From a checkpoint of a small audio embedding model: widths [160, 240, 352, 528].
Rows from block 5, named by matrix and row number. Rows with one number belong to one channel. Each number is 200 + 30 x the weight over the matrix's rms, rounded and kept within 0 to 999. All counts start at 0.
# convs1: first pointwise conv (model.blocks.5.convs.1.weight, 240x240x1x1), inputs 180-239
# convs3: second pointwise conv (model.blocks.5.convs.3.weight, 240x240x1x1, transposed), outputs 180-239
convs1.48,197,226,187,168,234,176,159,201,193,161,220,207,176,156,235,184,171,207,228,180,165,182,207,194,144,257,143,182,214,206,143,222,184,160,155,225,222,224,197,225,224,178,253,175,167,205,235,232,227,252,240,211,213,169,165,203,226,183,185,236
convs3.48,265,184,150,183,173,225,162,201,191,201,249,138,257,196,151,150,185,213,210,183,214,193,199,218,188,241,192,214,206,224,190,191,200,201,228,218,176,216,229,186,207,173,194,174,220,198,171,173,218,199,193,185,208,267,223,220,171,197,181,221
convs1.49,177,198,106,211,213,172,192,213,211,201,245,222,211,146,171,93,216,230,205,214,193,213,161,205,171,189,180,222,200,237,235,199,176,178,195,201,229,192,221,207,189,219,185,220,223,186,245,199,226,232,143,186,266,187,171,199,210,246,205,237
convs3.49,172,188,182,143,196,159,175,172,164,251,145,210,180,217,179,184,243,196,230,194,218,223,222,175,183,210,202,208,211,209,158,172,192,201,205,234,236,177,209,150,188,180,187,266,227,170,188,211,212,139,231,171,276,200,205,241,201,196,217,201
convs1.50,182,204,223,222,237,209,154,196,222,214,166,188,248,263,152,223,232,208,134,182,155,148,198,204,210,171,171,187,209,153,197,160,188,170,135,218,184,229,230,190,178,197,239,179,172,165,181,169,194,157,181,187,199,218,235,287,233,222,209,206
convs3.50,214,267,225,149,172,250,168,234,170,208,243,165,129,233,218,224,225,181,223,257,199,213,180,194,211,193,197,185,217,239,230,212,177,205,173,209,174,202,155,179,189,224,232,211,223,205,196,146,249,194,197,207,281,181,208,175,253,206,230,215
convs1.51,145,175,253,197,213,195,182,216,193,180,194,226,165,210,188,187,165,270,212,198,213,106,165,213,188,203,202,217,232,170,139,202,216,244,207,196,167,227,213,167,183,197,255,233,164,205,233,216,202,117,193,191,175,222,183,216,215,186,207,211
convs3.51,207,217,180,212,222,151,137,172,185,209,237,227,123,185,177,173,177,209,178,155,259,198,214,199,147,130,195,175,235,171,212,148,208,177,216,196,180,217,188,153,224,203,205,227,178,210,172,175,207,210,198,218,203,138,190,178,167,235,222,209
convs1.52,184,212,210,195,226,197,183,141,200,232,213,224,225,230,243,147,195,206,168,170,207,212,209,188,186,204,205,214,203,197,180,177,189,204,155,210,184,179,252,169,226,192,224,156,242,211,225,166,203,225,222,195,213,211,196,226,208,238,187,198
convs3.52,249,220,219,169,233,185,171,185,201,213,218,212,199,216,212,196,212,227,207,211,190,216,254,231,184,163,200,229,215,203,206,207,201,193,173,163,178,195,159,221,209,193,174,190,208,200,203,120,208,171,251,191,219,198,227,183,167,209,212,177
convs1.53,190,222,187,232,247,219,248,167,180,200,164,183,196,206,203,93,207,218,215,139,194,183,241,199,237,224,178,210,256,205,226,240,181,184,208,230,259,208,195,221,165,236,180,231,207,201,254,209,227,185,241,219,199,145,214,174,200,184,165,204
convs3.53,187,223,247,147,215,215,183,298,164,165,219,227,213,259,217,240,210,258,193,159,148,206,163,187,217,220,144,140,275,237,209,204,261,197,213,214,190,195,191,186,228,204,212,160,249,196,191,138,147,168,201,191,210,222,236,198,181,192,287,187
convs1.54,224,188,190,224,248,205,199,210,198,178,198,205,225,195,211,198,204,229,124,175,173,156,186,197,236,173,200,210,213,273,228,199,185,192,206,165,203,216,173,202,177,214,231,159,226,223,64,175,233,188,216,228,192,192,217,187,226,222,242,193
convs3.54,204,179,191,176,193,187,200,240,166,188,162,164,122,228,251,204,220,283,184,226,184,221,176,208,132,215,232,214,217,154,165,202,247,172,208,178,189,248,240,210,204,145,271,216,205,189,199,167,229,201,217,177,207,173,212,191,177,196,261,212
convs1.55,171,201,205,197,223,181,207,203,173,204,248,204,206,186,158,173,243,195,169,223,206,150,246,185,205,221,144,216,197,200,195,191,156,160,211,193,213,218,211,194,209,209,182,204,206,196,217,219,181,216,188,211,201,219,208,188,216,250,239,223
convs3.55,161,181,211,211,181,191,203,202,231,248,196,182,197,221,184,204,239,178,239,166,151,179,254,224,208,216,174,207,167,174,195,205,230,191,206,259,194,280,190,222,126,212,181,202,220,230,217,214,213,190,216,205,205,206,205,244,199,206,221,237
convs1.56,233,193,177,198,178,203,185,187,238,191,210,213,215,224,197,228,207,213,203,220,196,201,157,196,199,161,210,195,192,186,219,183,215,224,202,199,198,178,213,234,221,202,214,160,197,237,205,199,186,196,160,220,189,206,203,187,211,203,196,157
convs3.56,199,214,180,224,217,172,170,201,198,220,206,212,150,175,179,202,196,211,197,203,230,175,282,177,227,222,202,200,200,175,229,183,178,197,167,227,191,189,199,190,209,204,228,196,195,190,193,188,180,233,214,191,201,235,157,186,179,187,229,179
convs1.57,174,228,193,231,187,198,206,225,232,202,207,210,238,233,207,184,191,262,223,196,153,211,201,219,146,243,211,153,177,222,229,197,224,170,282,194,195,194,211,211,189,202,183,232,194,217,204,199,161,195,189,237,212,213,325,242,226,172,227,176
convs3.57,176,220,212,189,186,223,180,161,189,220,195,239,176,156,234,218,205,269,195,198,191,212,114,207,231,223,187,170,229,135,215,157,227,207,182,227,197,203,201,221,219,234,216,195,207,232,221,195,191,204,194,184,230,219,165,221,186,206,186,201
convs1.58,175,179,235,200,198,175,165,190,196,209,185,182,222,200,165,195,227,232,183,231,180,232,172,216,141,179,215,239,231,173,192,267,196,206,205,169,169,189,234,185,188,121,229,258,200,254,253,216,222,152,222,189,237,128,190,187,170,204,189,189
convs3.58,263,194,218,193,172,185,168,180,179,205,204,187,183,193,193,178,179,240,172,223,242,216,180,200,166,181,235,148,206,238,261,208,187,158,158,245,181,236,186,138,203,211,210,164,197,225,209,198,171,236,223,186,275,237,214,218,189,177,185,178
convs1.59,175,227,217,209,228,194,205,210,186,210,227,121,161,216,122,156,196,199,247,190,193,198,221,173,170,195,176,257,222,185,236,171,210,176,176,212,199,231,161,214,176,164,240,213,201,221,223,230,170,201,167,149,206,238,176,178,186,155,195,164
convs3.59,219,181,229,181,183,210,165,210,186,223,129,232,192,199,214,211,159,145,269,212,72,206,220,210,191,218,138,198,149,196,223,192,179,172,198,224,178,192,196,206,183,159,228,203,187,226,232,185,184,178,254,188,149,216,177,171,154,214,196,185
convs1.60,161,204,182,193,222,200,237,188,217,247,220,218,157,146,192,176,211,195,212,231,176,254,206,214,208,211,157,213,276,201,177,216,164,215,214,186,192,171,221,200,234,163,172,151,223,193,269,195,215,195,239,208,218,258,158,259,160,204,199,199
convs3.60,146,170,240,192,184,193,138,166,192,177,246,237,220,168,185,229,184,196,228,183,175,215,149,193,157,203,154,224,165,158,183,235,227,190,183,196,210,143,209,193,198,289,240,227,206,190,234,204,154,143,214,201,216,186,190,216,231,213,223,226
convs1.61,245,216,172,217,195,197,207,220,223,151,224,199,177,190,171,191,175,224,167,232,230,192,244,198,184,215,208,186,196,146,194,211,223,139,250,226,182,210,192,193,124,227,226,182,215,191,206,200,190,203,227,236,232,234,217,222,206,209,229,225
convs3.61,222,202,196,178,228,192,166,224,215,138,170,169,205,214,252,194,208,180,152,203,222,212,167,187,244,215,200,174,213,204,196,182,255,204,188,196,215,175,206,228,254,220,179,193,176,245,210,199,248,212,219,168,231,197,204,181,220,184,205,178
convs1.62,233,181,177,206,200,201,172,242,180,203,178,245,228,200,205,194,199,208,206,203,206,194,222,204,193,203,228,199,180,183,189,218,169,198,200,211,197,170,209,214,161,191,169,198,202,191,281,202,188,211,213,185,187,265,189,173,185,224,129,172
convs3.62,179,178,204,189,181,172,200,177,215,201,253,260,156,182,196,142,191,170,224,250,146,171,160,202,212,184,236,166,166,193,209,191,155,202,192,195,197,216,222,176,122,208,205,178,183,200,236,187,172,198,320,159,186,205,158,191,194,202,159,178
convs1.63,214,220,182,140,152,200,207,186,196,187,129,193,175,201,184,150,164,204,245,156,168,232,200,147,234,181,219,212,183,205,213,195,191,125,148,241,187,262,228,156,220,212,190,207,215,168,209,151,220,194,208,146,195,172,201,183,263,198,198,188
convs3.63,227,160,186,212,170,190,207,166,236,233,204,197,178,231,147,235,228,240,236,198,234,198,269,206,193,178,179,199,214,203,194,163,208,189,252,174,209,193,196,243,199,239,188,208,215,167,259,177,186,162,163,205,166,213,212,209,181,178,247,213
convs1.64,226,270,207,185,225,213,244,212,173,186,177,158,183,223,238,202,177,225,272,195,213,265,286,194,235,205,167,209,178,142,207,135,194,221,195,234,228,197,237,191,197,185,193,202,198,122,236,290,189,174,221,110,183,207,204,206,184,178,198,203
convs3.64,230,161,174,198,183,207,256,194,189,213,207,168,175,203,190,216,202,191,197,256,251,200,225,195,187,171,246,220,220,149,167,230,201,165,205,215,204,158,202,209,130,151,149,220,216,223,201,196,220,205,227,225,266,163,217,266,171,223,170,178
convs1.65,139,235,266,257,141,191,199,236,175,203,195,221,198,252,158,220,210,174,236,203,190,170,187,177,196,260,148,187,211,196,190,229,176,178,172,167,196,218,197,218,237,189,138,167,207,241,202,232,178,236,153,197,171,225,187,187,175,191,266,211
convs3.65,220,151,180,198,199,196,179,201,151,198,211,234,245,155,261,223,246,169,201,221,197,230,251,169,198,186,183,192,205,197,183,214,217,179,142,226,196,203,213,232,166,162,171,214,192,153,217,234,218,123,188,209,285,167,255,158,236,191,203,205
convs1.66,224,191,240,254,127,150,194,226,170,184,178,190,186,274,160,183,263,156,226,160,196,190,140,191,239,189,240,262,165,225,162,149,213,206,137,260,243,173,198,224,190,188,229,147,180,291,205,206,171,166,206,181,178,255,244,161,164,161,130,226
convs3.66,209,235,174,186,196,167,122,220,217,194,273,200,242,205,153,231,184,211,221,189,167,152,291,213,120,186,216,223,212,187,215,211,168,247,226,211,211,207,228,219,215,247,231,163,240,235,183,129,188,259,203,226,198,221,214,188,190,189,239,221
convs1.67,172,120,235,217,163,154,231,243,198,219,233,201,192,177,270,173,201,242,224,182,193,177,202,192,208,223,168,176,218,154,209,193,215,208,142,201,182,267,201,220,225,207,188,230,203,181,137,216,195,221,210,179,231,223,225,185,174,204,164,216
convs3.67,183,192,186,154,225,199,186,173,138,154,193,175,217,182,209,234,200,238,175,202,187,209,149,206,125,193,192,213,140,196,194,181,195,195,255,215,220,213,196,178,252,172,172,193,187,181,207,180,199,152,207,191,215,213,219,207,211,228,240,178
convs1.68,190,118,203,207,224,173,156,149,206,175,230,156,228,226,208,136,208,141,239,208,173,185,237,177,220,226,174,207,155,171,195,248,212,156,223,216,228,169,234,230,212,226,220,221,187,245,180,228,176,200,135,203,147,196,185,178,223,207,216,277
convs3.68,227,147,212,120,172,262,200,204,212,203,203,186,204,204,185,242,144,148,205,240,217,237,211,197,185,268,218,252,106,166,224,172,187,230,210,189,192,179,204,151,212,180,181,149,189,210,254,202,260,206,173,201,244,214,152,169,196,195,174,181
convs1.69,224,196,182,221,185,198,191,227,226,271,189,284,177,179,217,202,160,190,240,193,207,191,182,189,196,184,190,228,165,172,194,164,225,250,187,211,221,171,199,211,177,225,166,253,194,185,209,217,203,223,172,148,166,221,222,227,176,192,184,201
convs3.69,195,223,219,228,247,249,183,208,157,198,210,200,160,237,217,159,173,200,195,223,246,170,186,229,191,154,211,189,230,195,198,192,201,255,238,224,176,242,140,166,229,221,209,231,158,279,172,196,145,173,137,171,177,237,152,198,159,179,232,214
convs1.70,182,166,197,199,179,216,207,180,189,200,225,219,196,216,182,192,204,210,195,174,190,172,203,223,238,181,202,181,188,230,191,137,190,200,247,190,167,209,200,159,163,210,216,193,212,224,183,185,241,226,255,217,195,205,185,131,208,188,202,174
convs3.70,168,202,239,217,188,190,200,289,209,165,224,237,205,254,162,241,203,197,233,257,213,287,258,230,240,254,199,201,204,189,189,194,187,187,201,211,216,195,219,253,238,182,230,203,230,227,228,180,167,266,198,248,209,217,248,233,210,202,177,172
convs1.71,181,201,193,216,251,228,163,168,214,174,221,213,150,220,225,168,236,192,216,186,216,198,213,170,246,124,198,225,201,232,178,204,184,224,216,178,158,222,132,213,153,200,181,249,203,183,263,251,195,181,205,208,139,177,259,208,264,214,175,240
convs3.71,187,181,223,152,161,190,232,186,169,176,222,196,228,171,178,202,177,160,187,206,215,210,271,195,177,240,223,193,202,192,216,198,243,206,199,236,182,186,212,188,216,216,226,184,194,172,201,197,229,241,223,225,189,209,175,226,180,205,157,183
convs1.72,162,184,239,198,195,182,230,230,230,171,172,201,180,165,183,260,182,162,181,186,205,211,201,210,179,272,211,207,180,210,188,231,151,191,175,170,185,248,208,251,292,244,142,228,199,182,167,260,154,226,97,223,177,216,235,205,225,201,194,176
convs3.72,247,188,214,176,161,211,197,256,168,198,191,182,205,244,232,208,174,209,244,209,202,189,194,200,238,254,175,232,222,208,226,231,116,175,198,186,209,173,210,236,229,212,244,191,209,243,200,191,208,227,152,198,199,229,182,203,188,219,233,207
convs1.73,203,220,225,168,186,178,301,186,176,201,173,184,186,187,181,196,177,199,236,234,184,219,214,237,217,189,206,259,188,223,210,134,180,205,199,180,225,243,200,173,235,221,176,168,212,219,252,282,166,170,198,158,297,214,158,205,257,178,219,203
convs3.73,260,154,214,232,187,178,236,167,243,179,219,168,199,206,158,229,172,189,213,201,158,263,186,209,197,236,168,183,213,154,170,160,236,137,157,213,205,212,166,218,201,201,220,184,188,190,187,231,176,182,164,183,158,176,210,229,188,218,242,254
convs1.74,193,231,211,235,192,149,184,213,234,206,191,220,202,221,232,165,215,216,207,202,207,254,172,191,237,165,245,185,203,207,150,210,176,186,247,207,169,217,170,210,216,186,182,169,213,166,195,203,174,209,207,175,205,161,218,168,195,214,197,236
convs3.74,231,201,226,207,202,188,195,225,179,183,206,162,183,183,226,182,188,180,201,212,227,220,175,185,119,194,185,191,194,237,223,214,194,199,187,224,194,278,255,207,234,177,230,216,209,169,209,202,225,192,231,190,231,178,170,208,194,190,174,198
convs1.75,209,150,195,231,247,220,202,179,216,184,187,160,169,206,211,185,274,186,183,234,166,183,164,202,167,270,207,180,204,175,201,180,199,240,167,215,159,204,192,224,203,243,235,206,230,234,187,240,220,224,179,178,209,196,250,172,186,193,207,153
convs3.75,143,205,198,200,206,167,217,185,208,187,175,200,205,226,256,180,216,197,167,236,189,194,139,195,207,177,187,170,202,200,205,186,174,271,200,223,207,188,201,170,181,160,182,206,195,222,185,181,197,210,196,235,209,187,154,199,195,197,212,213
convs1.76,198,175,198,240,183,179,179,137,211,162,220,226,246,177,251,155,215,214,188,186,197,167,294,179,204,213,268,207,192,193,228,176,197,207,225,216,210,158,236,228,227,227,161,135,169,193,208,194,185,197,190,168,294,191,203,207,206,183,199,181
convs3.76,246,209,201,197,195,205,198,226,138,262,244,218,193,225,167,213,197,135,163,182,243,121,138,220,218,220,217,220,127,186,186,177,216,233,202,180,195,221,226,198,178,209,193,243,171,210,186,217,190,186,213,258,226,210,186,165,166,192,196,186
convs1.77,193,240,226,237,216,214,184,138,256,234,213,250,152,252,235,163,226,200,211,184,223,216,148,185,180,179,204,261,218,209,188,241,225,210,232,217,195,236,137,269,156,223,182,201,217,141,125,198,166,222,235,199,213,129,197,195,185,228,194,187
convs3.77,225,196,182,160,153,238,226,275,148,197,119,136,231,196,158,191,237,225,122,173,179,217,183,185,150,224,194,188,279,164,213,165,247,220,186,248,225,222,202,185,112,156,224,182,171,174,202,196,207,197,278,155,215,127,218,187,217,192,293,197
convs1.78,206,194,185,160,161,247,219,212,242,180,201,207,243,163,186,224,199,197,195,164,206,216,197,181,172,223,142,225,182,227,171,216,145,203,209,224,168,226,199,193,194,198,204,206,179,215,180,239,236,226,231,232,221,225,141,216,241,224,163,212
convs3.78,220,178,156,228,242,218,182,188,239,217,231,196,158,185,203,195,181,212,246,241,181,257,213,213,196,170,179,191,204,140,240,242,228,161,179,190,238,247,200,210,164,198,192,189,167,209,232,193,174,194,247,150,222,155,207,204,252,192,237,216
convs1.79,185,118,204,218,216,185,173,243,193,183,207,218,188,194,224,163,197,201,156,189,229,168,215,211,209,245,196,174,219,167,161,179,204,177,196,211,192,218,181,161,248,200,243,200,208,245,268,207,137,206,181,163,224,182,178,179,228,186,198,177
convs3.79,172,177,228,263,202,184,173,207,184,235,180,214,167,180,198,177,221,171,201,213,179,195,217,180,175,227,191,179,217,169,238,220,228,167,198,204,201,202,204,167,184,217,234,235,210,175,199,264,211,207,147,255,219,212,212,211,183,206,176,244
convs1.80,222,266,214,210,176,177,171,155,241,198,184,138,181,177,219,206,196,235,192,232,158,198,198,194,224,131,229,203,224,174,204,180,202,231,180,174,164,238,206,241,199,223,184,223,198,188,182,177,239,181,241,192,171,219,213,171,203,181,180,221
convs3.80,224,162,250,191,201,219,242,145,160,208,198,162,174,202,153,222,233,186,275,225,214,248,238,165,148,148,184,214,125,184,218,192,250,175,181,221,204,124,198,194,238,168,214,220,196,253,232,188,236,216,266,148,218,233,184,222,192,180,130,232
convs1.81,184,141,150,216,217,188,194,244,163,215,181,197,201,188,201,161,172,161,210,217,174,221,196,211,217,237,156,173,199,214,205,237,232,223,207,215,192,197,199,196,199,202,250,182,227,190,181,216,233,222,174,211,223,210,150,228,201,170,225,197
convs3.81,168,181,200,184,220,245,182,197,157,165,166,155,211,172,174,211,214,171,189,189,240,157,160,197,189,227,195,186,211,213,188,242,153,219,243,177,208,189,225,191,193,211,212,184,164,162,170,205,197,244,169,204,201,196,228,221,208,208,248,183
convs1.82,194,181,181,215,137,186,207,227,208,203,216,188,240,173,205,189,186,187,187,216,240,189,165,141,102,215,211,190,224,217,220,214,208,195,202,150,181,182,176,243,210,187,230,190,226,171,236,243,219,206,202,169,156,224,189,198,196,254,208,175
convs3.82,205,265,206,210,151,214,192,181,168,204,169,196,187,217,198,244,225,204,197,166,208,179,207,192,196,149,183,200,204,221,201,200,147,165,207,201,224,154,212,224,243,211,195,164,181,210,206,174,182,205,146,198,135,184,195,164,170,189,233,164
convs1.83,245,188,220,218,163,174,165,258,137,216,162,251,176,206,214,192,210,210,202,186,241,196,199,179,151,189,190,195,205,235,190,191,189,264,202,221,236,231,208,178,234,176,212,211,160,208,224,243,197,176,146,228,222,152,221,232,240,178,204,231
convs3.83,224,152,209,222,152,229,203,211,213,221,176,191,293,216,195,210,189,187,202,249,222,152,227,209,166,213,205,136,221,142,193,228,177,216,220,244,223,114,172,174,187,207,199,193,166,192,173,207,222,153,217,237,185,234,166,239,208,213,241,235
convs1.84,218,258,211,209,198,192,164,194,208,167,166,157,189,231,224,199,193,174,221,174,161,219,159,201,175,214,215,174,239,214,253,199,145,192,220,206,188,199,236,224,211,268,216,231,166,195,195,148,180,201,189,227,257,221,154,210,207,227,208,234
convs3.84,198,216,201,225,186,210,184,192,228,226,210,197,260,188,185,198,220,158,216,182,240,149,276,148,202,199,208,251,181,222,214,161,191,171,228,208,166,199,180,232,169,192,231,225,226,162,230,251,223,218,196,201,158,200,180,170,191,190,202,231
convs1.85,189,240,185,211,201,203,197,197,172,194,205,194,193,252,176,213,204,204,159,271,195,147,178,229,198,214,171,200,220,191,212,240,196,186,213,180,210,272,150,161,173,157,209,181,215,106,165,204,221,211,201,160,170,191,228,143,211,193,137,199
convs3.85,217,182,202,183,211,217,170,204,175,198,201,184,226,203,130,160,184,163,205,211,257,189,200,193,211,125,198,173,172,219,168,153,188,264,181,202,240,161,182,173,189,142,268,207,181,165,185,157,194,211,132,203,205,222,269,211,177,197,191,167
convs1.86,225,223,192,191,216,209,189,176,198,178,177,194,174,183,259,156,196,212,210,153,198,174,203,190,163,195,203,209,190,179,183,221,201,225,169,211,211,141,224,220,197,201,263,205,186,198,219,160,165,156,200,159,213,251,197,186,201,164,211,240
convs3.86,208,218,195,171,252,171,280,198,229,217,247,185,186,177,169,178,187,246,178,201,187,216,262,216,223,191,185,239,176,209,214,193,232,202,203,202,206,234,227,247,215,176,203,230,230,229,189,194,220,193,174,188,169,151,239,185,172,196,192,220
convs1.87,220,275,162,183,214,169,232,209,225,176,249,155,198,175,239,193,206,182,201,180,173,196,235,204,195,163,162,225,198,198,228,208,252,190,193,193,199,227,234,236,223,225,161,195,179,212,226,151,187,182,170,244,176,185,124,184,128,245,229,197
convs3.87,178,186,206,195,244,243,164,263,166,184,180,191,179,245,222,244,175,223,205,209,172,235,184,173,229,145,195,185,240,231,241,190,189,201,215,198,200,147,216,166,219,221,234,197,187,172,170,204,257,178,204,203,170,172,236,162,243,214,237,198
convs1.88,170,196,218,221,200,187,176,201,225,235,172,173,165,188,195,229,142,183,146,181,229,231,219,192,153,193,223,241,173,193,186,192,194,231,204,226,194,207,187,234,252,204,170,217,254,214,164,285,184,191,163,164,214,194,273,202,138,204,209,188
convs3.88,173,222,156,132,201,191,219,198,189,194,172,214,163,168,190,183,189,155,217,210,168,281,208,200,193,229,228,239,214,215,203,277,169,190,223,234,189,191,243,205,233,195,180,177,163,205,188,203,212,212,193,199,257,209,170,172,200,222,156,156
convs1.89,169,297,187,226,214,202,186,269,244,196,148,265,145,195,142,159,157,188,230,246,247,117,316,172,143,308,234,221,224,241,209,208,114,186,263,210,188,209,224,243,180,234,191,240,204,154,208,216,181,186,131,211,253,186,239,176,200,245,202,162
convs3.89,142,148,245,157,159,232,210,202,227,192,255,286,180,243,230,193,242,295,225,177,157,176,258,214,196,295,177,217,242,212,215,210,246,215,192,189,202,199,188,185,237,175,241,164,198,191,201,157,268,280,183,193,179,224,207,217,179,216,212,222
convs1.90,207,212,222,195,224,184,175,169,197,186,207,203,212,202,203,185,194,251,220,194,208,197,161,246,220,232,202,183,201,197,205,227,249,177,212,204,215,202,205,174,233,238,220,165,159,187,200,182,218,213,205,174,174,205,198,199,209,209,150,151
convs3.90,222,204,225,231,211,184,223,181,201,171,230,192,187,151,214,168,187,188,200,160,183,218,198,208,226,204,193,146,218,210,207,183,221,224,217,210,204,223,170,227,224,225,202,205,152,233,195,241,192,176,205,182,273,245,228,192,195,173,157,231
convs1.91,231,249,208,202,131,258,179,161,170,206,219,145,184,147,180,179,163,210,166,185,211,228,243,196,180,230,160,196,257,247,220,159,171,184,172,201,181,185,106,147,232,247,197,139,155,252,195,219,175,165,171,207,232,175,177,220,195,204,163,215
convs3.91,139,201,228,185,200,120,147,218,237,193,246,209,212,205,191,172,176,226,204,167,240,219,235,246,229,173,201,214,222,294,152,211,186,179,184,230,218,130,202,206,255,257,146,239,203,152,190,178,207,180,239,175,150,206,190,223,218,197,152,174
convs1.92,166,217,139,159,228,201,165,231,187,190,189,191,183,206,191,191,153,257,204,192,190,236,178,203,199,187,204,219,251,219,178,235,207,236,190,223,215,219,196,207,279,243,226,181,188,176,212,206,191,206,161,175,232,206,180,194,216,233,235,155
convs3.92,192,194,193,220,175,162,203,211,228,209,212,165,259,193,215,137,171,184,182,192,182,163,245,200,210,154,223,203,218,186,156,211,144,185,177,202,164,292,170,207,173,191,253,236,186,207,220,191,263,185,211,199,236,233,202,210,215,212,180,188
convs1.93,220,146,199,195,252,216,235,215,204,175,179,213,177,217,150,199,172,154,242,193,248,180,225,183,254,248,166,197,142,191,213,221,191,172,244,270,158,150,176,256,187,224,237,229,199,206,151,180,171,231,223,180,199,190,257,171,210,161,216,207
convs3.93,153,179,220,194,172,213,234,201,252,189,154,197,230,207,210,249,149,259,178,187,196,158,276,235,200,106,237,167,227,190,206,223,196,243,134,195,235,178,203,146,194,208,236,225,212,204,179,193,237,173,179,205,196,201,171,186,201,202,158,179
convs1.94,205,189,168,207,173,194,168,241,144,237,205,198,251,237,171,190,203,210,167,173,233,195,221,208,180,203,213,213,199,230,181,213,178,204,177,240,164,246,165,196,188,229,211,221,233,216,161,194,214,239,232,194,214,148,283,228,218,219,190,202
convs3.94,189,211,228,201,164,253,148,171,236,172,187,161,113,191,220,135,240,175,215,209,253,228,223,197,203,184,149,171,200,213,209,203,218,185,126,201,165,138,202,190,181,199,222,205,229,209,189,201,198,223,195,167,221,228,214,192,194,157,184,187
convs1.95,217,198,189,186,212,182,180,184,206,226,125,188,214,199,156,192,178,216,168,232,237,116,254,221,146,158,210,196,198,188,206,120,128,163,191,224,133,205,170,125,239,148,130,213,204,200,194,187,248,208,137,254,239,165,211,293,266,262,216,291
convs3.95,254,215,158,255,187,243,199,180,163,215,215,236,223,204,186,211,238,92,150,203,127,164,155,165,294,142,209,183,217,207,218,228,213,214,228,212,208,146,184,226,172,212,110,238,170,159,219,144,196,217,206,195,150,210,226,201,258,222,153,191
convs1.96,191,187,149,170,151,234,202,172,181,163,163,130,177,214,199,184,192,213,199,198,177,186,176,200,192,215,208,183,173,202,185,154,212,192,157,220,179,220,207,227,159,208,183,218,189,252,207,187,135,196,218,217,240,234,200,149,235,190,201,142
convs3.96,220,213,208,183,211,180,204,184,183,196,218,250,206,177,235,170,209,230,177,197,154,183,171,199,235,199,226,204,243,199,226,241,204,198,199,223,193,245,219,204,200,189,250,190,226,227,207,222,211,218,170,238,169,192,215,225,179,210,159,171
convs1.97,205,192,225,176,198,186,154,187,184,182,176,238,275,285,255,180,219,202,212,193,235,216,189,176,152,220,202,211,177,256,180,263,195,255,259,191,237,250,263,169,217,188,215,195,189,178,165,234,196,168,229,188,173,276,201,179,251,291,185,179
convs3.97,237,184,224,219,193,239,168,203,147,194,195,247,168,172,202,235,227,207,208,195,270,161,209,180,135,214,188,286,260,236,225,165,234,157,188,189,206,160,178,189,182,228,147,234,200,229,253,173,180,196,175,183,234,191,168,194,196,192,219,211
convs1.98,199,263,180,221,229,166,235,155,183,184,180,217,188,243,170,169,228,205,248,251,215,227,215,210,218,189,155,209,167,239,178,185,177,192,217,225,156,231,210,157,211,201,155,189,195,269,211,193,197,166,204,138,199,149,190,229,218,211,206,212
convs3.98,226,199,164,182,213,206,202,191,187,179,152,236,207,220,196,182,171,215,172,191,184,202,194,194,236,203,158,176,217,227,198,190,172,194,193,231,178,167,186,193,179,190,231,186,194,233,222,144,205,182,203,211,223,200,176,171,241,206,179,220
convs1.99,228,200,207,198,198,163,211,239,154,186,207,126,188,218,150,204,222,222,211,160,203,201,217,134,200,187,168,172,176,157,189,224,221,220,198,232,182,231,200,213,184,232,196,203,194,176,208,220,201,140,175,221,175,179,178,175,178,181,211,210
convs3.99,209,220,247,199,180,218,162,121,246,239,184,187,212,201,209,234,245,199,224,248,217,220,227,241,197,180,224,222,268,170,191,198,227,196,216,193,188,151,238,179,224,228,221,209,208,216,169,277,216,181,162,217,211,204,222,222,166,193,172,186
convs1.100,241,261,169,186,162,218,208,246,199,270,200,190,194,215,171,206,239,243,181,176,181,230,231,224,197,163,190,276,188,219,228,208,161,255,242,217,155,176,211,189,265,173,180,207,179,225,193,152,171,222,167,172,262,171,175,242,263,191,296,175
convs3.100,207,230,197,167,168,169,159,152,203,198,206,212,261,185,227,242,228,242,199,241,192,225,185,189,196,265,255,141,222,197,207,207,186,117,204,189,221,199,203,180,197,208,204,185,203,197,178,191,168,249,230,223,222,187,212,252,195,197,252,211
convs1.101,174,208,164,225,193,138,222,183,201,189,183,214,231,199,335,175,186,163,225,193,220,206,191,196,203,190,161,218,210,161,182,218,187,222,176,179,247,176,213,279,190,161,167,194,205,190,177,225,223,178,208,238,196,210,174,203,160,245,200,264
convs3.101,207,223,166,190,274,257,127,187,157,199,200,236,276,188,201,239,207,178,208,220,144,214,125,209,190,233,192,194,240,209,243,198,234,241,173,221,161,189,156,202,190,172,144,189,224,168,204,188,192,203,188,181,177,223,256,157,168,208,233,200
convs1.102,198,269,200,181,235,186,178,190,174,197,190,222,240,192,182,245,150,174,216,187,202,189,197,195,199,224,209,219,219,159,206,194,249,254,174,193,198,168,160,195,213,205,177,220,203,207,175,207,224,209,197,239,199,160,193,225,204,221,184,231
convs3.102,193,227,188,174,182,199,235,243,165,174,166,202,217,244,172,225,175,208,204,201,196,136,235,192,218,182,201,166,153,224,204,258,194,209,210,192,181,211,149,191,215,185,217,155,248,199,212,152,195,182,133,177,258,185,192,223,201,203,197,208
convs1.103,257,192,181,191,175,189,198,149,239,184,184,136,211,176,164,253,187,182,261,170,216,229,201,153,207,190,247,184,193,220,206,165,142,231,170,188,197,127,211,207,241,228,202,221,203,237,259,228,206,218,203,192,227,188,235,208,246,225,228,186
convs3.103,156,156,224,193,302,164,189,210,236,187,192,124,229,223,179,166,181,129,159,153,223,181,261,206,167,165,216,179,165,221,204,222,200,181,227,174,211,173,168,245,170,192,255,183,188,201,175,181,185,170,157,191,166,213,222,199,242,194,143,215